A small audio frame classifier, trained from scratch.
Model: 1.77M parameters, log mel input, arch crnn, norm layernorm, activation hardswish, depths [1, 1, 1], widths [192, 192, 192], rnn lstm.
Data: trained on tunes sung on syllables by a formant synthesiser, 39062 training examples, 3.6 epochs.
Rows from block 2 of a small audio frame classifier, named by matrix and row number. Each number is 500 + 50 x the weight over its row's rms, rounded and kept within 0 to 999. All counts start at 0. Numbers have three digits each.
After each channel's rows are labels from the 100 clips, of 14976, where the channel reaches its highest value: "loudest band" is the band of the loudest frequency at the time of the peak. Only what is clearly more common there than usual is listed. The data: tunes sung on syllables by a formant synthesiser.
# conv: width-5 conv (model.blocks.2.conv.weight, 192x192x5, each kernel summed), inputs 96-191

conv.190:487470526545416480490598528481504535467377510470458539426461449520444458506476431491493574528480480431411486500471465496519470482597503603485456512505450536557611457485506420443415552509520560522510423638516506508471462473485486536512534523503479509495517476499430380497540405545500507503
loudest band: 4000 to 8000 Hz

conv.47:475467516468565511433470476454551527490472492533523459449486412463484384523448549511457473467528468452540440582532435508452545503506422478483507579503448559475437582479494484507334515469538469596527520480402454485456387539658495414452480514529496469532487452482490441541466411453529490537
loudest band: 250 to 500 Hz

conv.38:540520498406478528516421489578539501479462557451561503572464528414498497568515506493479488509517420483547496639471527508508522541460464591462518467474468583522436528443468527586545508454508598438468536409528537534413529504510510418495559518430569514607480521472519491479535592481465519571
loudest band: 250 to 500 Hz

conv.62:496405475419467580466378487527569457451391548575502432422595498530487587513495537592581522519461448460424420475444510520566485508459520498549453498523565463479582529439463455492488508484481544453533449531576447493486497494491514457506553512488460548519642455474416414470437435448546470505
loudest band: 4000 to 8000 Hz

conv.148:426482468622557492457544549472531535512447516486529462489561567503517524464503627554470487545512434494464553461457363477520558511489493595534494490571353515559530582616443453567513469508465595679550492526473465503512499508405493472539537492583475503588416501544491447516614524487471473520
loudest band: 4000 to 8000 Hz

conv.71:568447485507487523577397512415490547518543537580486556493409446364500529494584553515414516538405567480521470416485508526546549517526513477474465574517555552507522486358688474419427490533540588510485493504476493618582455503445490486509628447517468431556486424530573518463516502499513474518
loudest band: 500 to 1000 Hz

conv.42:543546422576528539493520490470486480480492481433480452462563511634497529569480513477442553467566520362531478465526570484488473502499444528575473490469412392508497483534608503581448495578526502499476464493500491509415484456570487567454363447497512462561554500499517565471561733540389519524
loudest band: 250 to 500 Hz

conv.73:555468532422467516556488464411493467502599503385474404437519501521526492642496494513487402471448493556446578446479502552431526526480463390434639566558468515486579474538448466485450472404449509445524603505511448551621532469486522617489469569434486423502494451473474434516542474566389539419
loudest band: 500 to 1000 Hz

conv.8:460534475493489494434472449504578447550501459540434588547370516479574537497387447532434562469384488472524488472516493503477490476532502515576494437426538512510514596445489544483520507517517595490529452511514379526553518502563485411540527490488459542610524542428516589491349439486608499435
loudest band: 4000 to 8000 Hz

conv.77:474462500428560459486552537518416487507476498475536583493490449620508470483515536524505485534550561548496533494442489549526516531597570467483562519590594595514549456476513437462304515473537557472555479475386482486520439508382537558537546533481546492528517540516497431525450533582478592453
loudest band: 250 to 500 Hz

conv.29:489418479497524545444503442492532513496493465492576477609451426451425582512499497487483534522525462353502604543487614449470540499556470541492578486443391553543460451597409486482539523456468640505503452449461495542540504434565484563502417466517516498505578465484543564463566666495488532598
loudest band: 500 to 1000 Hz

conv.131:510439592516517448611472555540400475495555542464517566534462440483554439505486478471530451494418553429490487523500491523542465512520490532476406487535628443538528655508503453457514580547480470496506464492514521437536413489443525475585539516426472548526530497491444463511495521529506421490
loudest band: 4000 to 8000 Hz

conv.162:576587488412490489386457493528591563524465541490573525552453430384479535451439524429520507519469472489502515524507574448498486504474546477545458461472534509590448526484436383502511478416567434491600472520519562510430549478471479509539429507492535488486449421486560600507492463555495506506
loudest band: 4000 to 8000 Hz